A small image captioner, trained from scratch.
Training: adamw at rate 0.0013, 10500 steps, batches of 256.
Rows from block 33 of the image encoder of a small image captioner, named by matrix and row number. Rows with one number belong to one channel. Each number is 500 + 50 x the weight over its row's rms, rounded and kept within 0 to 999. All counts start at 0. Numbers have three digits each.
After each channel's rows are labels from the 100 images, of 14848, where the channel reaches its highest value: "lies over" is the class under the peak. Only what is clearly more common there than usual is listed. The data: made-up road signs on poles.
# conv1: bottleneck pointwise conv (encoder.blocks.36.conv1.weight, 96x312x1x1), inputs 0-155
# conv2: growth 3x3 conv (encoder.blocks.36.conv2.weight, 24x96x3x3, transposed), outputs 0-23, a 3x3 kernel for each

conv1.65:489521472537572539556550469542515523540518528529405483526559509563505539445522561463577460485557440605565553552623398488543435518511523560531452488529535454486470551508544610538510409393377382511546400524520472516517411563453380475410520581456461490467532417517509524507415514559453492559387482506647551566562530560535572460494542485570580434464527456484495495612452510525501537620493542555418410537527475451505511487506475532518427446594544498499558508563509526477571
conv2.65:426420477539445528552475496532543494524487351582516591522553471501528507526530532515523486467478468509513511534485371532489533507489511513509514488486500515478513485515504473500462684448501466542482427520425682468494495502514549404454422453444432465483416385492575457503485500493501450490592520409552544468470429407521526545479298520508457506479497463465489550527496508446428463505549517511518517586510517523606535491520507564546511542490537579474546544490478518526404485483517640502536522412527531491601566495484471517535462519487511430527506477482472475497530442463294481531487497489541476509529459518523484442487482445419463463536478535461451495
lies over: symbol; face

conv1.88:485406538417478535525532513487501503469524448514391487494495467528509604407577571480428420477480475527513501451492492456480534576511531422488414462463518435510479511457532511514517468506473415489450503431463480458464501589507454484487489517471452425463521523465456511451476456506456501477446563412406515395556528503471477465490488441510465488449409410495389510493479455509532488494445434548438524553415448430420410511461521521453480471452502440522458505585397532505505
conv2.88:509507520446463483566570477502483540587543518452462503442447486489488515509476520593588506478491487655610477534507450428448490516550503398509438367448438496447414486528504470489533501530483460549527468487494483525449517527453388469443498520433421554464416472462368440466571481493555515479488513534532530508414495450542506421520516489477517450563506475530543427389482443492509466450447499519471515508476508426459458451472502519510436460550537527520509484532448449535438513421466441500470327382415497466483290398449513511479434504508463422465509519533417520480519532459426503524457511498535537521542519474467489489501521439526596416503479428506551434
lies over: face

conv1.62:540481525553605562372564393559490520553560553444524579514493600512585556372548516477460510443557532536475494470616607536547502500488555502582457501540477556537455480441535497453546504479418454423513574505440499515524567479526447414504511432517374492630435609516531575481474508516525509518567502564286480531492431471479403513494487530456434457546541498503480369480544437454684546460495472555488548558551542511538488542492442514483578582422480526568491446528543545549401
conv2.62:395436480484484505413513516457492515498495397441485510522517484503461550645505507503472494489501499514502508483491292542513488441501514469533490511496522551433529480509499486500485435520502474493498498514510414519514526505521528450491602424483518538446530397510439503479517502493466483528411439335498452477517508472576457510467380514486471471556514492545479486508428532620444481522521518509454536570471531504470512536520582611511526482498517483487470380310492529476502537462530565500566513440509493496510489520509533533543442468604593456503520513488488485469491374377331477522487495517534529506535496465519481346501472417552506506488406487585476476
lies over: face

conv1.75:455554472563430539480527435592567485505507501517433444456531407650543462511514496460639437553543453548515582541608540452451549551461479548528545544397413419491470626575577532512510411436460496576539386454482446482464404518492461471510591563444512508446493439506544452523449500484428579534467486544616484474408480507597654512497463491463563470528478541459388553574474532569473540569543482556443478577439457548501556547522436526525482470532404462416506458587495472491473
conv2.75:507389497585476566499455391509488452479501510549492415487618538531564507449494553477495508556503496529516449546483466616512489467473486488487513491531489604568540547458473547495569569518451548472503498482535625558496463549436544533515388492464425502511581451544517513543477485557529481558585531409460430445525528501472462435483417523520470448444443366455532584573545461423505519507594594494529462641480561498626581424491433504485499557491526569493518594506463486493474505473508535479520541479535544491535544471433511567626458589462474527549471458502551488555532459453465474550500485433641491460498523443541473492409484427441464441540476485460470513
lies over: symbol

conv1.85:528539483557549567534581493548493527542541529506444461530535545602538537483539565434567487518548347590556540492616385528465449525515467545482512525498505523541540537500517586548521438373433358564587320549483446495512419524466440451396509595513536496449539394486515507492481544545428469548414457516686529508563461624560580463478567488540553509469504540450525505577470494518485542582525523553373410517506464491523538517539441487534424459557549495486557507520538547555591
conv2.85:475461514496468512591516487536501452534486400570482542465457490512528524463493485513522495497523492508489516557492411534468520551510510504505563510516542465481530514494502469513500834454504479525517462536461713499502505514503537409441434494441463498514461338495601477519491488535529450522592506431537495487486445481459484537515359500492430500461495427433476558519484501420502491497475511524546533539479519521559554528560509563509498531527527542508504580522471513458456514504540555498543511426537475478543584499473390492546464529472509486519472465540496479529492436482324472572519514495553503516559500506524477426502494478440441489526441542380461491
lies over: symbol

conv1.47:526517489538518518526577481494461508544550503514481434538505532604511498551538530519650512513522446596527537482617375499448397505479483577415524514503502503473549565473548549498524419410380442521523403542455504529529445469451476426439496591514506514447547439492550558514465534509460496555443451489805478482597488625545606481520525502545539540495479524453480488583492462503473563618552544559457422494543448496519538487535441496519440500565580460479554501470538487513576
conv2.47:484441509500468496604529463516431447517488392562467525464447444522499505419460493528498504496487472490479493565527378520486512608512486545546538504472527528516537514501474459505519700511531495503482480514472767499572523508499506433473364457489483546530464391529592524536474477522484485488604506405521450483482467505400420520494438527496439511411495436450521566498509468361449513486468498514509512598494542528569528544590498509490488568511519529499485600497484514482453487499548536483555498487516497447518543523468406509524455515423443484515476471552478495513554439482340463565555509482562500478556518529493475465465452456452500485536467515404445526
lies over: symbol

conv1.71:475485518490478560456443394583605437497505520397493475536522544613537456488478511442605440481548423580540588573573493473552413497415526512493439477519542481467493544499595486482478457413360500482519472534560471498514405446445464514508602505403473524520492485527554553540386497522389506565423451495595549549456486551548588464479381515532487453580486398376464460517472508501480542598539499561494434464576435446492499558547439494481459432494390512469557440500507509489496
conv2.71:540481489503446479557505499491510445431477497496541504525578497492479487503490486463467540509501434473491468493514490466508500555514502539542409536541501648444504445432442450529538506529516463464426435485529615494476420528439496477434408509412504541418498532558462516488534480482472528539565446423505539513531518467460510507532371533494471473532520375470514501580522459529462538511541536503519503736464478533598478418530497533462455623514506501444512634426470500524429529476573524448534605548500483556516564499435529481533442542514556440509540573465553513476642425482493504453544494418623426461446537499457495444461523397466488420572467504504450494
lies over: symbol

conv1.94:543469536495479540468435485589533484503529495431559484530498494558531480530473592433545407511452392626549555529556472453513394554355504542434468482470489510468508538532568519476551427419394494482538354462517476363489376493545458557428493494488493537504386381443555567537436544519387459599445498529581526545512510570555580488461489485550499530579483435458481468504484528529535545583539537501472356501537492474437477539507522506468385453514405505473489558571490477509500
conv2.94:536477390538450476559490491460459463466475515477517552524558501496441533465503516448501517526526452493524468542542472477454520615519522483570468568555535570484516434470442443520556545432500474483407488550522620443505483503464496458430422474407494561407504506518498543511485436493485557559572516379496590543566519514473555492574381497551460431570537396475535545527542504473504527517542504507520525680489492508624494479549540504454530578523514521504560585446456555586393523476602517443484575556528578566581543576489514470441505607508469493493465524495519548484589523446543552410551540458600442451445511566484518449440496404500519441551454489488487504
lies over: symbol

conv1.24:529496480538536478465492537430516363493527516541560560535458521495545323459441544513400430579494539451490557534487565536530530504495548536460544508517478504487501529591568522479563576492586563427551458483477497469465492487565366511485507541533512497456485499511564397518502570441594533539552519506304523566426370457472482497456578490458557541472479562537462466502502550553496486447532489525512502565509516529537496540522525414480533521566504492448439567499518530551490
conv2.24:545522516556531572460451575527485448473447524463454369540491530519510457555506544388456543556553576437490549546515457570520459533523536478499514514551530500495529501452489588534467436448428539478498586541508408467467558500547588435501592412552503455548587536501484386484454515516522499466417486482474465426498488553545461543514417595516465526543494571468504531553475536552498538583579532528537565507537472524487596564539499548521539484492544542584616397408478574481502491510508488550471632558620557531534585536502486533606559497505589529534545465458510529574486421529476463561443562557479437516548518455631539513464459530514439541497484564513501572
lies over: face

conv1.11:456417558461452542507472481523525456493501492423409436477551431590516550462538528381541445482502385527539558505513438405502535564445532451471398425405481447476495528475532463492517496470452453458491414422483447488409439577488486485415516540472519450418423402517500422507464447489395486522427446442561518424508525515582555508471508458510484476454407418452401483510467458497517473553480467525429500544429434444406486519489512524473495435469449461488432492545434469456467
conv2.11:563533467521471460577506431521453483465507498520543565433524473521465515511491544599558510539519436587553540482484497480480514498520463435554437485530383547480457453493475443487544600491531462543522468512517625512496398550436416486420451617455388491419495524537483601548579466498480489538541535505543559528518506458484570475512473525532486443528490410440552487495546420420511458408535500472507458600494534432598492394490450506463531540560542516492476576525449503629418483435490461434498386430474512517526408411468519522494474592475480445497521509512487526474575555467496640494540497438587460524484463452475503507445548436457586433513508412415534491
lies over: symbol

conv1.18:448511405507430456493544491554478356528441482387413505422339542496404304467409453442469585544398474501456433490437512515429535524504489530526544467467466500461554441597476524485464546406479448432540413572471441457460518422496493516452461488459553469440508479432419449545529491461471483394472474512527541471373444548525496524387460486476434519536498466431476527447497543495444331496482461396511450581464468503430508424535442526486417528440499466507523482538517561464492
conv2.18:561510448544483409408487468471501406521461515506504464545529529515531478477514466461442486549507468328425508464508576504500426325459433506528577487570413501609449511560507490530496522527495474499508483533509487509480532467510585549512475496434483450538507484461475481453434565434523528501535515579497482595486485498480488494493442384571492435362414462498521520537593501433520512519500509537559458371588443508506486441492508539504533432495422572523411485488479505500553425475486509591486476578470416546371588529534474488449500572485531595530477496488603529451480527523540472398505524458542536517449530449506479496565487556427397433504496511408557517
lies over: face

conv1.40:508549480552564572548613477542466532535565510539439467553539513594526543437522584448590495509549371581540539484648386523466465529505459567483520500488509503546512540500518593543516423409392364528558337508454461518506417510460423432417496583493519506454542389498503507496443524540434457558411470508689533521583474594528592473483561501532553507457516564454519526600487486500507543592511543572368427517510492519491536509514438480515427435563579503503526511548545554538615
conv2.40:475449524499449511615527496539500467528483383555477549488469505521545513488475507505519491487515503515510517540494405537469528538524495506504542507521521444492528508497505473505507846461512476511512461543462706483525509515503546417459454490448457494518459334491593491504480487524515450508611517441521493462473445478494489550513349509497439511461512426445490575528487495433486499493484512533550522526480520519578554533558507565511502514510530551507513566515480514472447528496534578507568511420535501471566581511490388499561447519469515460517486467523477484510480441483344477578523523499529493507560500518534486440505498472458451484533464520390462485
lies over: symbol

conv1.52:469471575448479521535495501521517498436478482437430462468475464579490567424547561399471431502500439505547537479480473427498562552491523405440346401399461435467508489503522501492484552455500441508490416437466475487441472582519449454416495565480516451419516416524477417481470445433458498491459487431460491420503511497539478507472492435510481472467484397460431506484446471528495489518495417549408533516474405416438427526471497476495512457460470434506410520581405484439518
conv2.52:575514458511491482539527458512515458522518522531529557370514459517517527482511533572581557568507487603551488489458487489478527467525457431496484433531337487508409464525467473478553539506520484495531462512489529523469400555410476510469494575443456468479452517488441550522601490523542541509489498531537574541468464509480535443486538457513497475545520428452574483481565418395529455384513495510526475476510516391512475429470430504478486539539470566540442522543459452588458476447393438497456298400436488505486382428469530513481482571438460492509519474497495555483488541476464607484488542424567500539431427391520512500453533425481573452513504417403598466
lies over: face

conv1.22:432439522434479553532477508509520511511497427494353425472516421455480537494508532536504485482466538527525522521486448453493496539481528511479405398520549373510443496482515557527481465520439435515490490438494483463409515516440502498510526498415399485453507529478493520452437449496474479468439490406527495424546581504512511453512453360502500449461389366525402499519406524481493508523435508524504462516437472401423453443443523549503467490494546443484520494553400505438490
conv2.22:455465439548523458537516516534532562537551467561554607435577515549512496487535545609571521443431452590573507509501411514509548429440446410554455387458430627491405507508482448492538538502524491546515425486493582496490459502489497540518427450411464478446435491522511475463567490430510485497544555480537568497438497481468516443458486530560495431488574517465553514458528481417407408447568567503475441522495514426565491404505462457502466574544540557498508517543499441588469413444400497524444357461436514477471377456485462550486488500493410456514535488479469514513599508485338527538443507433537531565533493472492461517541520410462536460531510463462504481
lies over: face

conv1.46:505529453524519527539554479508473504549539513523473457539518534619534491524524535512638488498540454609520542498631372497467404493499497568464509500514522506479502559503566557491517401422391446507541405539471471538532430472473450447433515582508488502479531435526543530520454530519475520569415461514789503494561483585533633479496537489553547521496493522443509481595457480515500537645528542574404427500544451489502537485542449529522408482573582476498558497496534524507557
conv2.46:465447517532457506590503457507436461507471377592489556473459444518511496443486511514503503496477461480472495565523384523497517568504465539537534495477517538505531509499481470508494725498507489515483475526462799516539515516495525430465391452452468528520451412527610498513458475523498488502609517378538499480486464473442462527494414514503452504419494428461516564517512472400461491485488493524521525596514548530566518510567485523499509563495522537480515610491465512490429501500552565488546522499511533460539549522483422511538448519441473474516474476558497485519565419459322464564548491487566497496548495510503467449473477452459490470560480517441445520
lies over: symbol

conv1.37:452538561507396477418499509455469430474578513487548507494494419566510420524530500513496502676524490434473519485467528467532546541444526512487579523476396436453526522635586536470520507479602485469484485492470457498470457565551490541530482535552493504375441497479522439497541561456515558620514490470511507439523477532509519504500584472542576564545505519505431517531516593591486548511515521524470550632497498571500501484550560545474560513488413440495458503587489453474489
conv2.37:545465441614503559457447405545449421503509498483466382542521538517615500495543498449431527564576608501499414496492432610470489510428496476534607490541538483519470595482464564471505493491460552519531554508488529497498502513464592508548500447544488454511531469507512493574520436597555517495495480421438396428495492523432378422442431488511494540469459477481534629560521495494556489503557600535580463540512478521562571506497472492542496580477483564542556434380435530516567489540453492567464490440558545518528459456411559566544491578480548602560455436480532498604483442424510502520497565503509533463477504496588526473480449483425420588525442518518520514
lies over: face